config.yaml
model: "multi-label image tagger"
dataset: "rendered solids tumbling over patterned floors"
train_examples: 97500
image_size: 32
crop_scale_min: 0.8
horizontal_flip: false
translate: 0.06
cutout: 0.25
arch: "mlp_mixer"
norm: "rmsnorm"
norm_position: "pre"
hidden_act: "relu"
mlp_ratio: 2
parallel_block: false
inner_norm: false
moe: "soft"
num_experts: 16
moe_every: 2
expert_mlp_ratio: 0.5
slots_per_expert: 1
shared_expert: false
patch_size: [4, 4]
conv_stem: false
layers: 8
width: 384
num_labels: 47
mixing: "mixup"
residual_init: "none"
optimizer: "adamw"
learning_rate: 0.0013
beta1: 0.9
beta2: 0.95
eps: 1e-08
max_grad_norm: 1.0
sam_rho: 0.05
max_steps: 8200
batch_size: 256
epochs: 21.5
lr_schedule: "cosine"
final_lr_fraction: 0
warmup_steps: 410
weight_decay: 0.3
Rows from block 4 of a small multi-label image tagger, named by matrix and row number. Rows with one number belong to one neuron. Each number is 500 + 40 x the weight over its row's rms, rounded and kept within 0 to 999. All counts start at 0. Numbers have three digits each.
After each neuron's rows are labels from the 100 images, of 14848, where the neuron reaches its highest value: "lies over" is the class under the peak. Only what is clearly more common there than usual is listed. The data: rendered solids tumbling over patterned floors.
# fc1: MLP up (model.blocks.4.mlp.fc1.weight, 768x384), inputs 231-307
# fc2: MLP down (model.blocks.4.mlp.fc2.weight, 384x768, transposed), outputs 231-307

fc1.133:468497547561474483453516528525518495518488536503501421537548520555508508559511532509498507517523415492496497509474443534467541580522485560496540535462500427512488475464493549569512504488521526545513467469478481476589477568547510543
fc2.133:502505500475551529494501495457533497514483524485583497558486533514521508520475493508508486472594587473536495480521541498530451421534472508495487472473557548578614478488558513450499512462519452502506524419517446535561494479554611571
lies over: bumpy ball

fc1.23:476470479501412479528521506582512502462476460487488466436518456511471520495555500566537499522482475530422491471518483522481536523553527502485435545508508532476506526478446534530539489468575505530550448456492474513536529534463499484
fc2.23:469531458461557495487485495509501490423495484464507545564502516461427491508519519478570485499533530446506436581480534500527438409531486474433477477511499513567569474539529526514560535456475542510513439513496572495576552490521480538
lies over: bumpy ball

fc1.711:474480496502492480461500519534507435485450526516553482516522503579476511519535468541526491517486482602500465482526468505484501577511494597485444511438589481520505520449514572513572529529515518509537463498465466538577506571492515535
fc2.711:447473496434473502516538457500489482489450492479555553514581429467486600564547513510538485498549528447443523489438493516540522410466491478467447454526505576515542447535497455505514537409551541445485438476574512514476531466538489553
lies over: bumpy ball

fc1.515:532489449487542536564477514494498453481435527482490464586481487548494535508460525532576483536522494609484493523489460502494482622485484552510475469468582537496493545453493539522569522509498488487494502475528469533596480570503546490
fc2.515:476513540479420492562549452530501528557423472435536518521534465545437565509560526520521534556553482460461501469459495472538483476469482502492500474512549508541537429497545473482540500493517507441538486466607419516536497491592414554
lies over: spring; cube frame

fc1.204:574451489546479535491480572476544439462465464537476422525449465477505581471446401501566513505363447564519486515478519527480491535477523507561560526506432478423456465486424513541428489574512499490507503548512503428444468528419573512
fc2.204:554475491499595512558430524494556523531525522472476532523494466559527417572517492534528524467582496569535501521520572552455511560492515472505482470528527500526444470512556519511525491529482471518484583505514442499577488554520549523
lies over: cube frame

fc1.261:521484501491481412481506508434485523541408479484563502539417458523488516492472495500435499524441430535483516517540430551517489546520446552525529499498472532532477474480420466504490451482497507479542471444556500486478577521498503509
fc2.261:564488540463465551497602531513465516512450533515518515483450531537548526508493465482506501484460486498562417536497482485459524475511562505515482481506438510458519461559481509498455469553534488532506475540482518459373529389565453500
lies over: spring

fc1.312:434509514545417484505513515480520536438499530546497501474560455451479506589550587479537487492494472486536584484501552490550497495533466510485468535470532557511551546482377500447519546481535484465512413531551433531547500524447563546
fc2.312:602497463537532486486506508480513486598463521445489465528486519528535429516498494532420498479476491507548534557443519482538450500488514542614498501453527561453534448468541528495480456490578499530513557499475518471459518454472468472
lies over: sphere

fc1.585:471486482506463478489438530536516456450463511558472466517526475533494559498533498542529447453472492508489465501526538500507538564565591524458424507452453529449496563565496477550523567509538492548542498480494522493499487584469532473
fc2.585:434533556524482490501505534566525465450473486554532441486575448459473488477534472532509495463473562467475555469492519450486468461519543446469484512472516519523520528516540509448477539409555556467449520561484481491489451446514495501
lies over: bumpy ball

fc1.74:525512519521492467550526505499572507438479523484464459490474507532470525502489501466493541520493453546434512507533470538507534565504570490519556508432393511464495521485447526527495581541542469535495452486522519545389507541498503524
fc2.74:450491509528460488524497516537526469470447522457475457413476400508528512493482472566506517484467496463430566525504483474476499473469550437448474465570445551474486501577429518483569533507450468551474507473518503472441533460516500442
lies over: sphere

fc1.527:467495526480472395521553512523516471479488473508485472498414481482522533505469490446503533463475417521489485501491456473482489507482516501527513513519368554443501530528448559548456532536521475534559412483458575518420553516479502540
fc2.527:464483420472404535518459481526453452460424534478427467418519364484498512496491501497513467433524531454459554537476544423485516461487532508480484463528540520500467480584508499535501554543471493517483487533518580549460480438524498473
lies over: sphere

fc1.725:475469503512464440509508516512550451441498534496525503513496505468527542514469456536593523432497494550507544480493512527526581520573460510496522557453466588508514551498414520538511542491492512559502410472511532556541472486500549534
fc2.725:458520549578473488540512464476563524552433498505456402430516377510494453491491446533501495473499526515446533445567550459498482481426480454499549529508508556493495531535467474483536548500533468483459527449494463520467483437488428464
lies over: sphere

fc1.504:487479551526438457498529542467537542472485541505497486547528451459590459525458427558518458471470479552585574486502573497576463496477460533542473594491540488531498522459470482515498548513501511530543484460500506496493526588466515517
fc2.504:497525444540439500527519464464471500545531458480463461469524537415438474489466481510457478415546489405462552493475489416569514435470471498516566539478477584447512526481522468491490481401560474575490508542466451454474461469455525485
lies over: sphere

fc1.456:605492456532503470491512537471527466475447538467491415570443520551477523478529466570540523496458429568545493509515480517482472658468504526535466508480506508493472462471511507506445520544511519529539521517487487437504519600510567480
fc2.456:493448535451443471543545508594534534512523495465485497503523430549507534565526538495484533483504504524471533452502512528446504523492496468469541504528507524507497466524457499459554461495518517470491450498530440477509470470559485472
lies over: cube frame

fc1.24:569444478452529483437481499522510473498449497499497509523468520518479487468461444495515465457469502609476465516498457527524551483509555585449427488459479520526513498435525567538526438480525535454521464535491498539527513526503520540
fc2.24:496468506465451482527515470523429455567444483448544544487481522545485538546469482545536523464481512479473478522388458438481468428448525574499497490557530529524543430526535501476466480523545510411486497555551501486525479402538458545
lies over: spring

fc1.278:596466450487517496498469550479544502454442541543514437557463522501487524518473448507561472437428453640461471510532440556467537541496529477511484480496433528484467503438463491534457537537518488491486521535459508516497428549478554506
fc2.278:542445511460503519568483516479476567547474477432462538506456475542498456509539484485548596509503532520508489546445536555463463523425502498494547495550484451519532401515498492514511454573530494489508548496537517553545530487528436528
lies over: cube frame

fc1.612:555509504507450433473468544488553488475422548507512431577505443611491508496480458532507527490441469535477479490475482503541479516448493596507486531462435493480549488466440471520496498519557551506538493493494452558504489565553504526
fc2.612:574542472512470466505505475539480521492587504428409467453514518583464457532470484462485525474536430542494545448565566511479443483543506450467533534514507471497465475580524532521476496510398425501453532464515533448569585506544479487
lies over: bumpy ball

fc1.446:513509515553518540490454543503539435501411489558558445499482537569475534494489457569539531473471514543527486487522509544455491583489506475498535579480558479548479572473555566529485538530535519520523489494477442518520463552487535515
fc2.446:442422513479533483544460432524521464492462516484501524532524480603420536557538543564538495519568552492430466480499521566507515510471507482423472499510468508524435517526525442575520532445484526496534475479577506524500466483495530530
lies over: bumpy ball

fc1.697:519428501552478403465559500484525478505464555503552485505484443564519509499454471559537513486506491501480535480482573469509511509468480553505487579538494464543590536496496592498544549516526530527494522478439493528563463536509526499
fc2.697:425487455466506445478468424430525497471486452520535508557540496486500477483527462518512483463538485400512547519474508507498432405466444431463487472569479569556497433508471507501538486440519491422463473478480543488519564497548490501
lies over: bumpy ball

fc1.762:518483555506480463479522512536486486470446521525423481535467475516556470463492467450451457535459450543536525487530547489492469538524596478496495506447455514437538564508517545509515546514497473551513526468403484476428530553478525499
fc2.762:387508507497439529494514427582528409449450515547514536464524424509460524508522474518506506499502563471444576542494529513492519474471553469434466509462533616490525538496531526539533527438488546482429480546451496518530504470552544466
lies over: sphere

fc1.71:508470519490488422564517514565504477465474567484429488565467471521523515512511504433443517470471443519471497529510535476485503559526584504485511469423456528465505524588430562508552563552490482562521529501450537494505486520534503503
fc2.71:466489459515452484458481446587512465455443478515483441445526345505455535505474472517500473448452571484478552514489546514507504464444549460418472487534499535436462519555513487488485552463509516462444515503485539538443496465527465471
lies over: sphere

fc1.589:514491469483472499498504506569553481494499506523469483448569437558489573542507484526477451481467520515414488503523541609474542581552614567465460471472478552483497458550486496537561542483522501530517505430483479547497501491489499461
fc2.589:449485541512529508513511524514502477445494505527515505539515514454466514538454514472527554442461568528527551526442579508437438493476548441424509454486445540536512446565495498459490535461557608474500498564530499504549515476483493518
lies over: bumpy ball

fc1.538:585465500530512538504504599507510492524442526471540420573391549588501466491454445561493575519476427571534474484494475540464432628510472524535528554485541450535475482500517524559487520587532453548536521476522440453530487529515569480
fc2.538:462433535448403479586552455598520515504474488469532496559495407615440572566474551513524544511536528523492486506471491537507474479456521480428541478493547507560550471482510476495518477475546513469453471484565471550552481458571479482
lies over: cube frame

fc1.68:466524521502498541500463510497532411444448493552440452526430487551497542534484477516544507479491482515414490474499493521517581510523556543502536472365400551440508567544455497506502550535505481549505447492479499491408447533473548519
fc2.68:438494538550484472561472493585516466496446536462417465455470424551461507602503512550542539454473534574443526486493533502468503529424564453466518497472451594446542559497431501516560551515514469519427499481479533538473527473506463461
lies over: sphere; egg

fc1.34:527438451438522508466483495448504487486391500456501503569495489496511503496486493497546464486492513582422487495508457538493512562462495519496437478467519527487487540416479494538541485522503506509517476472462511510549499546497528490
fc2.34:517509537495469549526533464519464510553425427489500535475475508531440537476513450536533521550540467490487487517461500502465505487443560512470515488566513480527495441512561483535512507481528497448510478537566407472527495482596457568
lies over: spring

fc1.16:475445525585432479481437548557529501516496485544532429494552453520500491546538486608526492525490459508490522489537512485463479578505509578510513529448494449492456496489527567534485540490540479600542470443446453459545512544483484524
fc2.16:473512497440588524492498466503543506535459530521565490560543553526489558550460515505563443528601561496541495445531592506536457442519474488438523487480547555591545465513583526462501541436547539450484487462520453566555469494548590559
lies over: bumpy ball

fc1.86:480463529540464520476492560539503470501487497561591436512511510546506550535513465618522486500504515546468527439565527478475498556485498511510447587485547450499519542477527599555545500496531522573539480493502426438556463545484537518
fc2.86:449525515499563540504442473507521473486513475578572557518595514514462570599506500549550497474602549457485503461524592503533482410456510475447474514479541520563467473484664514511514533429531536468475479468466491542532506492549576502
lies over: bumpy ball

fc1.656:521470492548479429520493540580542503468468500501474506488500417518479560550486431570487504519469481556472475480532560549437537592502561434513478564532468552486523505529537578518498550492540458590504509459499497515497491516523472416
fc2.656:451514488446530480475524467499507509496536466567561510548550544487481524497515494533510475493515529450515531554541534538546499500483521474456486483473503548577487479507511472527462478485573588496468517551496470487506520464550525555
lies over: bumpy ball

fc1.481:519500509522500480522472539545515465502447528493445454535554482528519505502568456437400467437448479551485523514517576505505542584540583513490499487436473531452470518570482469527502550531501503557527550520405494487460485521486502468
fc2.481:403475533536500500527486533557545501444552483566515506453530467490472477469510493500508519436471570515478611487490572502408527523465557400438506543472482525484486514512496490457495533481562561474426534539475451526537505429468507434
lies over: sphere

fc1.694:501507479473465493536474548509534485441408530500432465535510488528519539518496490461480495508456452531369506504556470509542569619507555534515536458434429530461481550571428531544519533532523498557506459470477503458360497555482527513
fc2.694:459483494571469432532491519590524487458500533501429462399500428523522513539514486563504533445459483535481551535517537474441523518454553421461485469494480534427523546540499550488536541530500449549471533508451534484447511464478475437
lies over: sphere

fc1.174:612442453498473540508524548483535456472498510487464467584468538468492521497517446475478533484373484574503451452555509495468461507479557494559569511488467538533488494482506526547446534518506471482464515502450486498518462548521492483
fc2.174:539486492473520546556479458455440500521483493484525534522424544534430523529519483539551488513526488530472503596435473550474494500457509496498510474472489456507477481494522521529507469557481549496534555552494478580535489526543520544
lies over: cube frame

fc1.569:464471503568516479495471476519507437443481517539510489503506480508463619530557516600514505467495465539407565491506431494490512505537491519464377469597488433466488514517453449511450528476519533464595462512477509498419515555499565508
fc2.569:528551532515520516497468598469479562493514482483499491548535518481503394508505510430487526476466560448510490518511495456540470452519456438504479501462507407516498483594503498448460421512512580475512522469490572437485454477443427516
lies over: bumpy ball

fc1.57:495450492483473455463493504485506452461467487536538483536545455537492468516494531555559516529540463474500461436543522464507463479475460594510459533423565505529494477495480582535552563502485488563547449462482508555589523557480472505
fc2.57:438515512416487550444536452509518444478401480503586544530528519469466609508493539559537440510557549493504505499453462473558558446472547516437431457434514542505503524516547460581500522377521554435541436476548470491503490473569567503
lies over: bumpy ball; spring

fc1.45:479483522496481494517505505449546494430445501490470471555471488510502479500508531476555528495509434528402481470526495497510547582482572553504524470417394570477462521520414530541511551533508466567473395475493522491435483568458520570
fc2.45:440419471511446470517493499556516451475461569473431474435494413498487504539490502531518514454510506532472550515512535443473517496466587501464506484487460553460499556559476508552562593518488463555451507517456563537464518504514524413
lies over: sphere

fc1.43:488477489542480448545469539498535468434426513515472447503495491498511549477519484471543514484465447521452502501544514498481558538538552565518521522469458514504518559565436547523531562517507473566541471504510520523479461548474532500
fc2.43:426486517536441478526487468554559480485428493545513448454540386496481532471492466510541486458483572501443523495504537443484470456456529466439497505538517514510484529557533463496517550422547508462422517477508470486480516457528454485
lies over: sphere